config.toml
train_examples = 26041
encoder_norm = "layernorm"
encoder_norm_position = "pre"
encoder_inner_norm = false
encoder_layers = 6
decoder_width = 128
decoder_norm_position = "sandwich"
decoder_cross_attention_every = 1
residual_init = "none"
muon_scale = "match_rms_adamw"
warmup_steps = 730
weight_decay = 0.05
Rows from block 3 of the text decoder of a small audio captioner, named by matrix and row number. Rows with one number belong to one neuron. Each number is 128 + 24 x the weight over its row's rms, rounded and kept within 0 to 255. All counts start at 0. Numbers have three digits each.
Before each neuron's rows are labels from the 100 texts, of 14976, where the neuron reaches its highest value: "tokens" is the input token at the peak. Only what is clearly more common there than usual is listed. The data: short pieces for a synthesised band: melody, chords, bass and drums.
# fc1: MLP up (decoder.blocks.3.mlp.fc1.weight, 384x128), inputs 64-127
# fc2: MLP down (decoder.blocks.3.mlp.fc2.weight, 128x384, transposed), outputs 64-127

tokens: "h"; "o"
fc1.206:109127201119096143100119138151128147137078109141127135136091153136119111130135136109215091132110171133134150101119131147124156123130127149118109120086145117155127084122148152128128128154090115
fc2.206:142152170137152157150131132143151129090139162106095101131083142104135121118127135117184099094132121136148119092092153138121172149150132119148170147128137165118171104111087153135103118141119129

tokens: "s"
fc1.78:104150141106065146164069143114134136140131133151168194133060123136137130131125129109164130142140151070160110148139175124143118117115096144140159107135151120081159135116108117160116085118117094
fc2.78:162131158139169104109179157103123121082152114150156124146155089124093121159129147111111119124128112146146133150143115106149135112121130153097076134143092153132085085132165122147102186161138155

tokens: "c"
fc1.118:136134101081142128093118113144132121127083156133121167115141127178072152143105136143174112140085136125135138137100128143126124126103120122156134107146116140136096079127105074123103077092143120
fc2.118:147105117103130134110116173136117121107135136109068165098100110153113095124122119117176104145141131072129118112102120154177161135128155145123156075122169151143089123108119153097081135101137117

tokens: "b"
fc1.342:112124104103139110090132101129151128089084134186138094148099148137144111125095174088104094159107120108099125109123126134114124115130171157092136158152132124099137143150134088177109135121154171
fc2.342:106111124129136101100127112115085164087123095145124113114113141128121116093082102108150113112137155149113120142065137124110101121127127124113178154156132144137155152094093134106140135095123138

tokens: "b"; "h"
fc1.28:134099126118153110160122174157109129148085093124125129143100115129097109138112159146136105116144146082132131135126144092143116146173134117117139114104144160115118124103141143129129167109123114
fc2.28:136149103115123146088129117089123154125131098134160152091090065124170101114140113120137119116148105119182132130132111094119137140121146177154141109096107130118113115126131135140095082147128126

tokens: "c"; "p"
fc1.124:131099131159127122130139123133134135152162137186138095125133156097110116051104152128126097098175163142140103143129104111132123113113089122161149138181138147111137148171142079119166087147178129
fc2.124:120147115125163130106099088163143108110150143114143137127099125144110098135122099116132138129132084096104140142062078216150154097129147107114172116134135146099136162114094129121098129173070129

tokens: "b"
fc1.20:096098151087149128113122139168118138109110165122145092120168116144131121159139164111113147124128131097127149136098114133125128075139126097127117112103124127142090158148150103176126155065118112
fc2.20:134108157158147134155123166147094173090130144126128114158134104114120094123118126138152116126134079078129098123157163109106126125116121119138109064114113104119124134111109175077113149125144173

tokens: "c"
fc1.221:110134113135145153120119099168126140143136155133126129099118104162126124136121114100102150123148186145081136131096103147129127179109114146174100158143141118096127080106090069081140102150142176
fc2.221:146122124131144176134140119175139119135107143134114117117111109164112108170139130135090118105143115111106142141134074125129109118115089113098110141131134114095098145086095134091098163154141116

tokens: " "; "r"
fc1.5:107115103112173153138129099144122116145146121108141156121164125130140141142140088159106102099096108064161185093134127124096124128173093099167122145151155117135133128135112140088123128120125119
fc2.5:152120075070129164149134158148106099145154103107134107114114140108129152118181154113125139099119159132097130122123147157074123144166145095088107111147131106132094103097088166087088159133100109

tokens: "s"; "y"
fc1.238:090098132113102143153136143118155139124094165104107158088159130121131130077158098148124134154160136112135120089102102158118131138173156102143110109115168114153121109128101121142208069164170105
fc2.238:152149153123130168128157127096165132100129110129163134093120132110140118112117077124117180117100163162139085134107135122147103133155120092149108137096140145101098082099123115108165154161122103

tokens: "s"
fc1.278:105121108149134081178146170137115106085074153089105143148115116092107136127149139140146128145158090092125170158098122167118087139124165130105209137145151149156105145108119110123127129139114110
fc2.278:129116136122142137101131134099133160206153129108192102082082163135140103115131173088134138103125176128138108086124130115180148108100121108159107081108117104101148127120142130139120145134167131

tokens: "s"
fc1.46:126149128119083101162164135170148092139113111131156162095099120122093068124119108138132156097132146162167151098145170133095114109137125171132161113151108122121159148112088136142116117123173115
fc2.46:119121092132094103142201115112114138121136161149130093136151127130151140102139111137130123106144103149149111108150134136134148139104142141160154130145093118150074129134101177131148106130119081

tokens: "h"; "t"
fc1.345:128199156106143153116134146153196117127152130117118102128130130129103160168111122146140088128100121114096135159142149139089150079153114175127140136087099140137149137106101142143110106102149152
fc2.345:121092135159159104140129122133117117137099118124122116139108163164118121090073100091174152143114159155120140102137137134151137112124140104118125112182134118150134102131141129120116119115132135

tokens: "c"; "a"
fc1.303:121156142138138152125146127117139157153112187166154162121123142144140141144101123155136165096086120128094129149107087130118099094120090166142153120120121140097093114128117091150101093115134149
fc2.303:114116106129143107089117120142079124117110105096108096141141089123098112102136155108155146156157165108096114116113132104150178152100137096106128109133146156129131146153175142123125140134182167

tokens: " "; "e"; "d"; "s"
fc1.330:131127121113144138158124159130095117103162119155156132111108116100128142164145105136137141171100105123148154139099117139161154151115111133166150166122112133105148097100092113092136096102117104
fc2.330:123108128152113143099129128128099101107155110124099100104172093135113204125159136173126134172125125126132142125101103152135119153128161145120149136133162155161119121114126107075165150103116132

tokens: "b"; " "
fc1.12:125121148146115119123143193137175182118122158107110117115109135118164152125125108114112119135162117102105154110120097124171151168111085138110104122077088104129115127153127152146138164145118141
fc2.12:134108096154117167159156144120096150133144126126139136141180157145117112149137101126151152094088144120133124137092106132109159094133145133162121113120180105101120133121120149123088150125131127